{
  "train_examples": 195000,
  "image_size": 32,
  "encoder_arch": "densenet",
  "latent_channels": 4,
  "decoder_attention": false,
  "learning_rate": 0.016,
  "max_grad_norm": 5.0,
  "epochs": 7.3,
  "lr_schedule": "cosine",
  "final_lr_fraction": 0,
  "warmup_steps": 220,
  "adamw_weight_decay_other_params": 0.05
}
Rows from block 6 of the encoder of a small image FSQ autoencoder, named by matrix and row number. Rows with one number belong to one channel. Each number is 128 + 24 x the weight over its row's rms, rounded and kept within 0 to 255. All counts start at 0. Numbers have three digits each.
After each channel's rows are labels from the 100 images, of 14976, where the channel reaches its highest value: "top examples" is what is common among them. Only what is clearly more common there than usual is listed. The data: seven-segment displays showing three digits. In brackets: how many of the 100, against the usual share in percent.
# conv1: bottleneck pointwise conv (encoder.blocks.7.conv1.weight, 96x112x1x1), inputs 0-111
# conv2: growth 3x3 conv (encoder.blocks.7.conv2.weight, 24x96x3x3, transposed), outputs 0-23, a 3x3 kernel for each

conv1.86:143097126099110134124113103080148118144157176149128155098141149135107106131112126110131147146165139136078154100142140110104155163125148153148104135172121077121107111146117109104157118117080111184093140105100119120150107125103116144102165132127159151172146166109175136191105120098136112131114105145136130136105087105139115157136143143127
conv2.86:159137089133109083121162155144127125137134126112111133140158131151163146109092091112132145127162096129112111135157080141114063167128141091083124098112150138138130128121133122123089143140120085130120090152133096163127127180123127141093113076138176142158163133159139121138144145159140128151119095109171172148125111141121106087104102149089123182105112149124096113146106111133148131100148124129160129108128128121123116103115136041044077124102115118084120113101127125132129134124139157126170109134111126125125119117107095100123126128145125135138071090087094116118116129162143132181103117125096118118130104121127138127153148157143112114129103132147110128
top examples: glare (60 vs 30); blue glow (43 vs 16.8)

conv1.35:138108148119119116132128135124143132161113131142168093157093120094123144101156166164124132127155111162114098092100078151114098137168092120130138167125173154114095146141095128129130139107124124153184095134130162131128127114138151113135131084120088120105149124138169132149098114137122150151116109114124117160088124084134125086108209125133
conv2.35:121147147153119096107095100125096109153130109145148126111093101117117122143143128130129116145131125142135100083070079130131082193147112135100158149114159141138149089100129105148112100114079117087080101142166114144170148160094107171101110148107111122104098118119137139149107155131144136139146119155110108129117125151128136126121126129126113159086107172148140135123131126125127102136126129117138124155136121163133119150118130104107112140091081204113094170110120084097142130124171140139174106109067118118121140143166118123175104131141137158163166137120117114097156172159125140150153132123141154141176140142148097116181157162129132114098107103127105111
top examples: glare (82 vs 30); the digit 1 (70 vs 27.4); second digit: 1 (34 vs 10); third digit: 1 (31 vs 10.3)

conv1.10:151095147121116137147145148157200134136118123137146143122099138125073113124125152145148119189108140091138146105088103142138108105158103153143105112095144151135105091099128131115164125145111116160121164115110163110147096097095112151110125146112129127120170118193138121130120141097109134121134111141157185167151159113134120085096114139119
conv2.10:182135127142104119122121189152114128163111140128111118155121094140128113100115131082154183126139142125115087100112093109118113122130123132135100141115092172117090102159126101141138084110155147133139137140147128124144163127079171136087159143098133136091133131095120110087130131147125122174122129134145179135140127101094081081122101091107113148121137164133109098147119098170136107092132113105153114109117079124112090126135099110135109122124111122133113100123106131105153124096147125106119149117162145121154158121148129133200147110175155135175139120060132129101157137135116105141150112093158119089105122121126141170155137146139100095161101098156113105
top examples: glare (68 vs 30); white glow (62 vs 17.1); the digit 4 (61 vs 27.4); third digit: 4 (30 vs 10.1)

conv1.71:099151132117122140098144094138138120118122149090113113145188160147172121136195105152080119156100129120107144131166142108116114106116165124119091093120136137148128125134112171137146131133140179111131101146108137138096133148130105092145080126133110082110070123130103103126122136110116159162145132143096117100144126122134095133133188122166
conv2.71:138139099107152133121156112119134124115135144116135126107127110140151110113129111095114107108128106109126140112137133103134167112116148130155109133121096098126089172087115147107127128131107125118146157125127110104105113128140124138162131136132128081081151139123118095098093089119080098156100125143158121110163125126127090140111109165120138134148132127180102147178112174145114162134146159132138145129129133155134115164108114187151145094134122068141110075139115167176143140122092131111079158184170103114099109122095155131072166136103145108085169118142161138146137101099099110089119125121165162199124138124145165118107121111164144142162124113144095131
top examples: dark on pale (99 vs 16.1); the digit 4 (60 vs 27.4); second digit: 4 (31 vs 10.6)

conv1.41:145094120159141134132085126149105132138148118093112114143101124165143131144101120140141146127130115131173098175122147137099124146147162149116083159151120114138066150119161124120133139112158137157148170128111125177129115132164124183111136117129139154155146125175093092133147136138125097126153160135109138146185124135148159171100102171167
conv2.41:167105122111120148108108167147116111156119120100117127136117104155142134123129136107177129107146154110105091116111085119112110120134159138137114170127084173097086154116067151140102084083129154133168125121140142124100119113112123102131112150110141085101144111128159099118147146117113104116072094102132096115111121128113087101108088103119076118120177179139127104115109132134139137112163121097100099080098111076104100118125099159155127162121116122130125147149103105094129094113155091094096100106127115119154181136131147153125144126093118099130104111071128089125119105110114119134116083108117099084137157125111127111126132144160136108137133109171110115
top examples: white glow (97 vs 17.1)

conv1.94:122134134139097094091116159127111126112121119128135173169114103123130112111107121087115135112093155116136136109129172135093099132123105145126110126116101103140138116154060118143119134155122109125106204115128085124138109140129118126114126155096148134134112132169106144135119117136123126180129161113112169193141102147138070109155163073123
conv2.94:118120114154130136130125162086100130114101143124121121156147118119128129104118096079089122101137164129129175130163139120130127095121144100126113109109114145132101102162139140091118149140128113164174119110131094113138119117091153124110142119120110099076141133095113101087142124126137120116121139113174197112165168145110101118179125116152138146105118116073093126107138161119155130072134128086120122114133121131147116142150122123149125128147134124155126135125091153118138168143121134145106192172233126116135118110121147114120162151158130111128074115072121149086132140105134123145116094083130126113117114098103127129113104100185163114141160107128121115
top examples: white glow (85 vs 17.1)

conv1.21:084110080115103086103131110092136140123147111102174065118118122110163127144104151131135117097103120105093074120154109145119099098126111107134165131085123112111102134155087131167126103116121155146129118133110134096088137132091116138151099122100111116103124130102123084122143114117137133126133137124158087089169111150165128166170147130149
conv2.21:115125143115147156149137131138149150105176133071119128121120116143126096165150159139177140135111103126123105130110132152137144105125135149179163115147143094099134160122111151138131146131129112146115095144150075083101079072122099112147129162157165120153129132163135123124090112086116147130136133140118103101128101092142129141135175176091108110138123129132141129085119113093156154150124141138167173134112097158143121121155128121120103131146114137125119137116139110117141124129140131104105109125129130156129118156134133119080111103060119105071147165200112100138142113109080095099145160152169156173127125118108124152161153171093129153148106131176135107
top examples: dark on pale (100 vs 16.1)

conv1.8:143134135108130119134125121108141148106137070158155159149124127133114164191115107095193102140118077117141121139127168126087122125102141129122111127181123109112165095126092155094127139079142145114131119117143116088099092158116106115166101113112137107107142145144116158108122127091154139151138157116136120101118090131158119119161133089171
conv2.8:133106081142132123130143153108110125093130122106111093120118110088126131122119102098120107119122093142122118146149140155145116151102083135133135130136119130146111157126134124102085070095080128163145073155147076138170115114085153142094175121116150108124145115155157163159113149146138131112148146101126086120156146141190165132164172172134122146119117121122114126121122165115108135136130153119120160140137165170136143183148133148113102089116134113141128151138137124155129129164188113078152090099148125148170097110120165163103175136107107115104129093109140138093132132091150158124138144100125139142075111108090137124151165128128132160141130144133104089
top examples: red glow (41 vs 17)

conv1.63:114137138092123100133106113115126111128129138143102082145182111116122123148102097149146150142136114103135154117165100189123118113120154105130149089141094093145152096107107135167127092124169152119124145152122133125111112094152139168179105139122102123102110078106168109112090099102158134122129141176116113143115147081134111155176138153130
conv2.63:143116101132157107152162117142135120150138138145142105108133115105111108118137144134158139144164140093113132093127143101133176129173151108132130119098131142117122129119137106121123099109130104133134124143137132125115104137149128140170136109132146134136147115138138133176070086144085117141115135145127119115118104134088117180113110110099140111119105136166136117168121089166140103148175157123103140157117155118163143074115132061098111079145140080172150061139150162111082168131091192130081099110105107148136095132121145154118194134106200122129131121121134155138150117108113112127116118119141121136122144108125124102159185153155131143173120142123111119
top examples: dark on pale (92 vs 16.1); glare (83 vs 30)

conv1.68:131106123114134094152123121138198120133129121149187168145134134112158104118160122135169065123146089112116119098122116117139121149154093175148114121112150099104120097136141184109128137156064097126117108096175127142160122114157132119132089142112154118149182147136156111131133121119133134147134120145121131113104144153107143076106118125120
conv2.68:094177168134150115156099087171122147133107150113113162145114089126112099149144117122098122123100136161149116095101113158129082151118099142147127136119138139112140114139119095129158120132089149081091137133111124157180169125119139143124152132109110128125110159131135132156109141134144132133146118138100101126133139134124147148119093077124129119121148164176138109177150100179132093136100121122181127120200185125107079136133101109121123099104115094109128095102113133136161146120130198137133174123089158148120096111126093135180111140175139166176147162147118111116112127155126127128123119125151116113125113163136141157122128126088084134124114149127093156
top examples: glare (99 vs 30); first digit: 7 (26 vs 10)

conv1.25:153160109098087135135152097126129103141124071152128134113172141114062088074145119135128137136068069125108106120111124126123126145101105108133112133129118113124097139117151123133129137126202101119110129119110125093138104154134097162112111117134135142114118144095149131117139095161143128116151124055143123114153129161108163113102113146131
conv2.25:093127180079121151135165134149159122138124122121138159151196216150126127098110116147113145090099136140158168113133124139112133138131124154145152149117086137108092143124130137157177143117145113128155141090100159160104118119150124107131121111122130121128142146128106094133097102132110099117152135110120114142076144135133162133152140124160142106112112095108115098126110167142130124148145133155096112120110153100109129100091121162168169167146125107132142137138117135151125159159112137200135105069106136160197114138164158127127176134123145096110075114134105128123131139122170176099144144126119125116134128130165146115128132105100116129108173095102132128
top examples: dark on pale (61 vs 16.1); white glow (38 vs 17.1)

conv1.34:115134155120142111153103126112077125103120128112128133118108108156119151165135117146166125138136124123128164085070102158125126143156155147110106107149162145132116133177142135152159120143128125168127121113146131168139128087161116159142161120154120143142156110184134088142093162178113095153122108090126146148102126115099152149077123167164
conv2.34:165123175167102102107086144126089099170120123124119145129107082152139097136129139111138154119120139113117053088114103127126087143170132145140145139128126169146131103125093120128136094096137142110123110108143134131137114117120100132104129152112153107090164121106169131121160141129110127145080139152128125133111112142129091098131119099090091151085159193116145095122114104128135088060102112074084097094126150097111094124134119124122112159110094156129103122103100096101143107121141093139111102119113132137151157131164133121144141110117175125159142152103123105114094143152134119129147098097135142101112098111123110142167125179142123106129101112174095102
top examples: white glow (57 vs 17.1); the digit 5 (56 vs 27.2); blue glow (36 vs 16.8); third digit: 5 (28 vs 10)

conv1.52:135128132101122134145106126149102104147117107134179105145106105139121127151104140097106137108146133099104114103132135076149155148140062105153137109111149092122129076170103082164109109159178065138142097138109139142110118131146134138138160143115163119119091150133153101127158125173172164126136147139150123106095156131131104104109124105141
conv2.52:093118160116106190136136118158094111170131115134109132112137160117123115155140125124135112116089132120122144142106094123091094141128115113136183146139121174113097154149125151140130138107153065125097090158169134150161070092113113106140088142181146115114136105123182121116145157104158168118103148111127092101122133154144160123117128104145120097096138146120195133095125118083152159089146120098131115119140127156150125119152089176164111177109114176089144120121129109101134139106135140137107106125099123110125124134151123138128132135106118122126118150155135133163098116169093129157138131129129140117172151114117108114168085148107127177084115132129155096
top examples: dark on pale (50 vs 16.1); white glow (45 vs 17.1)

conv1.87:114106118149160147148117112071217109153124131120126161139077128115164123135157128129112089155162095156141107124128123119133124107140095138107143130156081066148123110121108110096156133107108123138073134142117111102127179091094151096128110119117129135138114118108101146153189128134130145131132096107134145133114125112135123094146103131122
conv2.87:161121092111100131097136163109115111140121139114090109107111096122138133092148158174157123168115104150073094182130104139132154106125128129113162136121145133124142137137118109110111113131137135102087118147123126141129146139091150124114150137125091149170075166158068174148149131091162101093111099069157196130108136119117164194132121109128112113179107078080120144116149131122155122133131060107131111152100114114098116138133120109093093142124125149133115125140124142164159142131129146133137104103161151105143144093141089119118102146121124135120113121103113147134125134125137143114086123123184120109116134122122162142116088100134127094117113089105152155
top examples: dark on pale (100 vs 16.1)

conv1.9:139129164147135095094176145116102189119111105118090121093144144169105142107117111166141131130117110153125131107142112133106143090094094131108133145168118100108143144139139109132107141126172134138115117074150112153136152171160095130111148169137105122110168092113117215088133113130134133144127110122139128143155139101138110125170122107136
conv2.9:101106128090115124162138146100129111120142099129137109094131150085106103129111149145142119132122120117131146089098108152125124216158109146119156132119154143125129093129149091150153138131123053127116066153119114171154107126127135114120124098118130160120079115105140169192103130149124132114143133115117125135112143147099152137134154111139128093081103116120122109138120115148151119160143118156097114191115144096094119075131153050145158152135091178153141165147152149115128163145106120127134095108132109142174108131158161155126163109106147118094080124117121169116121113121161146127148139107104122105136118129124118105134145117131122137093123133079139107
top examples: white glow (96 vs 17.1)

conv1.18:095130131100119151118064134129137177156085138143149122160099101146155142094184139136122134154116115123166127142114127146098148116107105126135116120153113150139114147104136134168137142148092139108141098134143131125130137077145164133103113156142142112089103124094119111133092115119149168139116132117132114102128129137150115143110233109087
conv2.18:091162150109143137099122122106124131140137108156133122126127133124136103181126116124117093109128118098136147092104137097109127139126102099124094134141120112137124135112100127134105125098068109090120114134139102148180121141197105114143070080094168091091157114103168146129097091099080096095127147157134125100139131138145124099089132141148148163132126143112146122123126172113133172115181209107120115112132142145101089129115113155178165125106114163105132144094109142142117117129100152112123134159130133148126106160143133152109130122097118118093150124114121110112122086082113127146130150156090158199134130117104125095124121108139161100107118116134148104
top examples: dark on pale (100 vs 16.1)

conv1.13:173134160154132184135133150115165153163125135117152101103083103145125126115138107148135129105099165107071141150115084123120135104110139179065143098111116093112133144131133127189104136185145136100163124161086117157149098139141111133132129148114110106154141141115090120133146092134173148140136140123138135106116112112100127118125114113120
conv2.13:109112133082106191108126157158113102171130083138134123132143178111109108123115117123136102123104144111114171098085088112112112120112125113125164158133120191103109146136114135149114127126147101134101074144112114115099088100124109106139124171179116105114119105156121094115104119106109137133094116103107086088107129178129166150105115101147117098111135129128161145106107125103117120123128110130123137144126144118121124089106098094130110164134113205093120131106125091128163103121177137141118091122120113121132154135161140145114151144107136137140121149142108154173107135162094107122136121131145156138207193132128125135151114125140169157107122113113143090
top examples: white glow (57 vs 17.1)